From a checkpoint of a small image captioner.
Model: encoder arch shufflenet_v2, encoder widths [96, 192, 384].
Training: 4200 steps, batches of 64.
Data: trained on flat shapes of many kinds, plain or patterned, on busy backdrops, 195000 training examples, 1.4 epochs.
Rows from block 2 of the text decoder, named by matrix and row number. Rows with one number belong to one neuron. Each number is 50 + 10 x the weight over its row's rms, rounded and kept within 0 to 99. All counts start at 0. After the name is the row's rms in percent of the matrix's.
# gate: MLP gate (decoder.blocks.2.mlp.gate.weight, 512x256), inputs 215-255
# fc1: MLP up (decoder.blocks.2.mlp.fc1.weight, 512x256), inputs 215-255
# fc2: MLP down (decoder.blocks.2.mlp.fc2.weight, 256x512, transposed), outputs 215-255
gate.369 099:54 58 30 55 43 57 63 60 45 42 36 50 57 55 56 54 58 50 56 38 75 41 60 32 71 53 66 73 61 53 61 41 44 56 50 57 53 56 45 67 48
fc1.369 128:62 58 41 53 41 39 65 50 37 55 21 43 64 48 45 53 48 42 53 54 54 41 34 35 49 41 55 51 52 43 59 59 41 40 43 46 55 48 66 56 46
fc2.369 169:57 44 57 48 45 41 39 40 47 44 57 61 53 58 48 48 53 47 49 51 47 70 54 35 51 57 48 49 30 55 90 49 51 53 50 49 64 53 46 60 43
gate.370 074:55 51 47 45 64 59 49 49 73 28 60 45 50 56 51 57 36 68 39 44 68 40 51 46 48 35 49 52 56 44 55 42 46 58 44 54 49 55 39 57 56
fc1.370 086:48 37 63 64 59 59 44 46 62 49 46 34 47 55 73 46 54 51 50 46 63 44 58 43 42 47 55 36 47 53 50 59 56 46 53 30 53 42 33 50 54
fc2.370 074:44 41 57 53 35 49 41 35 51 48 63 48 44 32 25 52 45 61 50 51 59 53 83 52 42 50 51 55 47 44 45 61 56 48 61 51 44 44 36 32 61
gate.371 100:42 44 40 54 36 58 49 45 46 54 62 38 70 68 66 49 47 46 33 39 62 49 50 31 66 59 54 45 53 50 49 56 36 34 54 36 48 44 56 61 39
fc1.371 103:40 50 57 35 49 47 52 50 32 35 46 54 45 63 44 45 38 48 51 54 46 36 46 65 60 65 52 53 44 67 51 37 52 51 48 56 31 50 38 52 55
fc2.371 111:46 66 49 47 67 43 49 51 58 55 41 39 49 37 57 58 50 47 42 54 58 40 39 43 32 45 44 43 62 49 24 49 48 44 49 30 52 37 57 36 35
gate.372 076:48 43 30 57 49 58 63 48 50 58 74 66 49 46 47 24 60 44 51 41 71 32 57 54 47 52 33 54 47 36 49 48 41 58 52 31 40 36 42 41 68
fc1.372 075:48 47 45 51 70 63 48 54 49 54 45 35 59 48 59 54 44 55 57 42 39 50 23 51 74 57 61 53 42 41 66 43 34 40 63 49 59 53 62 31 54
fc2.372 071:54 55 51 48 60 59 46 45 54 57 36 34 36 64 44 66 44 45 33 47 41 59 49 48 44 41 49 38 49 52 37 57 21 52 41 44 37 42 56 53 52
gate.373 133:51 44 37 41 76 58 45 43 37 54 50 62 63 41 51 39 47 68 41 49 68 40 54 48 51 49 37 50 58 61 53 54 46 44 62 49 38 46 51 49 46
fc1.373 109:50 47 46 39 45 39 61 40 27 64 52 66 68 58 55 40 60 48 49 42 43 39 55 36 53 39 50 81 54 46 47 46 54 57 66 36 54 38 50 51 38
fc2.373 113:49 45 54 47 20 50 63 56 72 40 47 43 40 48 42 56 56 43 47 52 51 46 58 55 57 52 57 51 38 54 47 60 40 36 40 76 45 62 60 54 55
gate.374 089:59 41 32 33 53 52 52 57 50 74 70 64 40 46 59 47 55 45 58 51 59 47 56 74 44 47 41 61 67 37 54 69 49 44 59 53 55 54 38 51 45
fc1.374 082:58 49 53 43 69 39 61 45 32 58 49 39 37 58 49 55 61 60 60 69 44 46 59 46 66 40 63 49 67 44 49 60 43 64 50 71 48 58 55 38 62
fc2.374 071:54 35 61 56 64 57 50 37 37 65 48 53 57 59 47 59 47 65 67 54 37 50 52 60 56 54 58 42 46 44 54 50 51 63 61 44 55 53 51 48 63
gate.375 074:68 38 60 24 59 64 51 50 49 64 48 66 36 48 60 54 49 54 51 31 57 48 59 52 59 68 44 39 57 46 48 50 39 35 52 56 58 60 49 62 52
fc1.375 084:65 36 47 53 56 63 25 56 55 44 58 51 55 60 59 55 60 65 57 39 35 64 50 56 36 47 49 48 44 47 61 42 58 50 65 55 66 44 62 43 69
fc2.375 079:30 50 48 39 42 45 59 34 53 53 35 51 85 42 37 38 62 48 34 57 55 54 45 42 49 27 56 63 42 47 52 43 48 48 48 50 57 67 61 58 46
gate.376 157:34 47 17 53 36 71 54 57 52 35 49 42 32 46 48 41 61 45 45 56 83 32 67 54 46 69 50 56 54 61 44 65 50 45 62 47 46 55 44 51 56
fc1.376 126:51 24 55 38 54 42 41 40 53 55 70 54 54 66 53 67 42 54 29 53 42 57 44 47 69 47 50 49 58 29 63 34 43 64 41 56 51 55 48 55 59
fc2.376 150:51 52 72 55 43 36 45 54 59 55 51 63 46 56 41 63 48 58 64 49 34 61 44 67 61 48 47 44 41 48 50 59 35 55 39 70 58 65 48 59 53
gate.377 129:52 57 35 55 46 52 64 80 43 52 40 35 45 36 61 61 52 35 55 42 62 45 60 49 52 61 60 61 52 64 45 57 56 39 50 61 65 51 41 48 62
fc1.377 129:65 59 50 52 52 60 58 61 58 66 37 57 45 47 65 64 56 55 59 49 36 40 34 58 47 48 51 30 53 35 54 47 48 53 44 62 70 48 63 55 59
fc2.377 155:54 45 67 49 58 42 36 41 44 49 48 64 55 41 36 50 52 65 52 58 44 59 51 50 54 45 52 44 53 55 86 47 59 55 49 50 54 51 47 55 53
gate.378 126:41 59 42 45 45 66 63 71 40 49 38 57 30 52 54 69 66 46 70 52 50 37 42 53 49 64 65 45 57 60 34 39 41 52 56 49 48 62 59 56 57
fc1.378 164:55 50 55 49 56 36 38 42 65 55 51 49 63 41 53 30 34 54 37 51 51 64 29 46 41 37 38 51 43 45 58 38 54 53 55 41 39 50 43 52 41
fc2.378 167:43 46 51 39 49 54 52 59 34 38 57 58 48 56 64 40 45 59 52 45 63 41 54 57 51 42 53 57 59 40 62 59 53 51 56 66 33 54 47 31 57
gate.379 069:72 39 36 53 48 53 46 41 38 64 55 44 38 62 55 41 56 53 61 66 60 47 37 52 44 48 54 54 52 65 55 63 44 50 48 49 60 41 41 43 56
fc1.379 073:54 53 57 41 56 64 58 67 36 53 28 41 30 31 61 40 54 50 58 42 59 62 54 43 55 48 60 48 46 53 56 38 32 56 47 43 33 57 40 39 59
fc2.379 065:56 54 41 55 47 63 57 53 57 47 28 31 37 45 62 53 45 59 55 61 49 61 46 52 48 61 59 53 50 52 49 35 50 32 59 54 48 49 71 45 60
gate.380 103:41 37 49 49 56 43 34 49 52 49 48 56 58 65 46 45 54 55 62 47 56 59 41 47 63 54 61 59 60 63 44 33 49 59 55 31 44 55 49 60 43
fc1.380 106:61 72 53 56 63 51 56 57 53 54 33 57 56 50 56 53 48 62 56 63 57 58 13 38 40 45 59 57 39 44 53 47 54 46 42 68 48 47 52 39 42
fc2.380 110:52 43 53 68 43 45 46 62 47 52 53 54 51 51 46 48 53 65 46 50 44 58 60 55 65 60 50 44 45 49 49 55 49 37 46 52 61 41 59 50 51
gate.381 123:57 52 30 50 56 62 61 71 44 56 39 54 38 29 65 47 58 52 64 55 72 38 61 48 65 39 43 51 71 64 51 53 60 49 73 50 60 39 50 51 61
fc1.381 085:57 60 49 68 38 41 66 47 47 61 37 60 57 49 68 64 36 36 45 50 55 49 52 44 45 47 39 45 54 51 43 42 59 62 49 51 56 52 59 56 58
fc2.381 076:57 34 65 48 51 44 45 56 61 64 49 53 61 39 57 44 46 65 65 64 35 53 34 46 53 42 61 34 61 51 65 58 54 46 60 58 68 46 49 53 50
gate.382 128:48 62 17 66 53 63 63 60 47 39 34 51 39 41 46 50 59 45 49 49 77 37 73 44 44 52 54 74 58 59 41 65 40 44 64 49 43 51 45 40 53
fc1.382 130:61 32 64 37 42 51 37 50 63 50 68 57 49 66 49 62 47 53 38 61 46 65 24 59 66 60 67 32 60 40 56 44 48 58 31 61 59 62 66 59 56
fc2.382 144:53 44 60 42 55 51 46 62 59 61 69 58 61 52 52 58 52 72 42 60 42 51 34 63 56 48 45 26 58 45 50 50 55 42 55 61 60 44 44 53 66
gate.383 073:42 66 44 51 45 45 55 46 47 49 36 43 52 60 44 62 49 49 50 55 52 59 44 49 62 41 63 58 42 47 36 39 27 53 48 30 33 51 54 52 75
fc1.383 074:41 51 50 61 46 37 54 47 49 59 54 30 64 64 51 51 49 54 50 57 40 66 29 51 46 43 51 45 43 40 67 56 62 53 48 52 61 47 42 52 57
fc2.383 072:51 39 61 80 63 55 51 55 55 42 56 65 48 53 50 57 35 40 45 60 40 65 63 52 75 43 43 43 41 52 58 41 49 54 45 45 43 53 56 48 65
gate.384 075:56 53 40 62 49 44 75 67 35 48 42 53 60 63 73 52 35 51 63 60 56 47 31 49 45 38 44 33 53 52 54 42 54 56 62 52 42 73 49 48 46
fc1.384 082:39 48 38 58 56 46 68 44 35 61 36 37 35 54 56 77 34 61 64 59 41 61 46 58 54 47 67 62 58 50 63 45 61 67 61 47 70 51 68 46 46
fc2.384 072:50 61 45 51 47 36 40 58 54 41 57 46 44 64 57 71 43 45 50 45 45 64 55 32 71 49 52 58 65 40 59 64 42 51 53 41 56 45 37 58 45
gate.385 090:48 48 40 39 61 47 44 49 31 63 60 55 32 59 35 49 41 49 70 35 58 44 62 65 52 48 49 72 55 52 56 53 51 63 49 57 51 55 58 44 46
fc1.385 088:55 43 69 47 75 32 60 46 42 56 51 41 53 41 48 42 38 37 60 57 54 53 62 35 37 55 43 63 44 53 68 41 54 36 49 62 45 61 53 52 59
fc2.385 089:44 31 64 35 57 50 50 37 66 51 46 38 57 46 64 50 61 52 52 58 41 41 41 52 47 60 54 51 58 48 51 61 45 45 56 49 60 46 52 66 54
gate.386 142:47 35 28 42 53 67 46 49 40 49 54 50 65 54 48 36 52 65 41 71 73 47 49 53 53 55 43 40 58 60 45 46 50 45 71 41 55 47 50 53 55
fc1.386 084:48 68 47 44 53 67 21 51 62 61 68 51 66 52 46 60 43 48 56 43 38 56 50 39 26 40 42 51 53 40 67 42 60 38 48 48 56 43 67 39 70
fc2.386 089:49 34 45 47 67 40 35 15 65 50 52 37 69 50 45 66 50 56 51 46 55 46 46 31 51 42 61 54 53 51 45 43 50 40 59 44 72 43 59 49 42
gate.387 097:52 46 43 42 51 48 49 56 47 40 49 55 28 45 51 52 49 63 59 63 62 48 70 60 51 44 45 47 53 63 48 51 39 52 55 51 55 48 46 68 61
fc1.387 089:49 56 51 61 48 67 65 48 56 52 44 53 53 66 59 50 46 48 39 60 47 40 65 47 46 69 46 57 56 52 44 59 52 48 51 57 67 47 41 59 51
fc2.387 089:55 46 47 54 48 49 46 58 45 56 69 38 47 38 33 40 38 43 65 53 42 51 78 66 36 54 57 44 47 47 34 44 55 49 50 72 30 57 45 54 39
gate.388 059:51 43 50 57 34 41 48 38 48 62 38 48 51 61 50 70 52 35 57 61 46 50 43 34 60 59 70 58 54 40 70 65 52 58 60 56 58 42 48 35 46
fc1.388 075:47 64 50 44 39 64 36 41 45 65 42 46 42 53 43 45 60 44 40 68 47 47 68 55 56 60 34 59 53 55 52 46 71 51 69 63 38 37 55 44 50
fc2.388 058:40 43 46 42 51 60 42 58 51 39 38 46 37 61 52 27 59 55 53 41 47 62 66 47 49 45 54 50 40 67 71 42 55 58 58 39 42 61 42 63 41
gate.389 164:59 56 33 47 66 64 52 66 45 62 42 38 36 43 54 43 46 48 58 41 54 36 46 46 31 64 42 39 67 57 65 66 48 41 38 57 51 42 61 55 53
fc1.389 219:38 45 44 20 58 43 38 39 43 41 77 70 54 65 44 26 43 63 47 50 64 53 57 44 58 55 53 52 52 56 55 44 35 60 64 43 37 45 46 45 47
fc2.389 201:56 37 57 67 44 50 46 54 63 56 55 44 69 50 51 62 51 43 39 41 42 55 42 46 54 48 41 51 33 40 26 47 52 43 50 50 65 53 37 55 48
gate.390 090:42 68 51 52 44 51 54 57 46 34 41 43 40 57 52 63 74 45 53 61 56 46 36 61 66 48 53 43 74 67 33 38 60 61 47 49 50 44 59 50 63
fc1.390 091:55 45 60 43 34 63 33 40 39 41 45 33 48 55 42 38 49 58 26 58 38 49 32 58 46 58 53 47 43 54 43 53 26 59 55 49 37 51 52 46 41
fc2.390 088:58 37 58 52 26 44 31 52 41 46 49 41 48 40 50 50 38 36 42 37 71 56 58 59 46 65 52 48 28 55 47 47 52 61 43 61 58 68 45 66 54
gate.391 159:51 53 30 29 40 55 59 51 49 45 65 71 57 65 53 43 47 50 41 51 59 39 47 44 51 66 48 63 63 45 67 64 69 50 46 60 62 45 59 39 47
fc1.391 253:34 47 34 44 60 54 43 39 42 38 61 57 43 44 51 25 48 60 52 65 71 49 61 60 59 50 47 49 61 62 46 53 56 58 58 47 46 50 51 45 50
fc2.391 211:58 52 55 59 45 53 50 50 52 66 44 49 38 45 50 54 43 48 55 43 34 48 51 64 56 52 52 47 24 47 42 51 47 42 42 51 53 64 52 58 49
gate.392 114:40 43 20 52 47 44 62 48 47 57 61 59 72 69 51 40 56 51 50 58 59 52 57 54 52 60 45 57 66 60 55 64 52 50 60 52 52 46 54 37 35
fc1.392 149:45 53 47 52 37 54 53 60 47 58 50 51 55 62 55 52 52 41 54 40 36 56 49 36 51 58 42 46 42 50 49 46 37 41 48 46 55 60 48 54 48
fc2.392 155:45 47 54 47 48 46 48 47 37 42 51 53 63 51 48 46 55 59 49 58 68 53 53 47 47 48 45 56 71 58 57 52 53 57 55 48 45 38 50 46 51
gate.393 072:54 60 43 44 36 57 40 63 37 53 39 54 38 56 37 49 54 61 59 64 41 40 45 68 64 56 54 60 64 50 28 35 56 52 45 55 51 67 41 49 61
fc1.393 077:60 54 65 59 43 48 51 57 42 37 64 55 50 57 52 46 61 38 31 48 51 34 53 45 52 42 45 37 50 50 58 56 49 46 60 50 42 50 38 63 56
fc2.393 074:50 52 48 54 60 46 59 62 45 53 43 56 55 63 49 52 55 49 65 58 62 61 49 43 46 53 56 62 67 56 56 46 56 49 44 38 46 38 49 37 32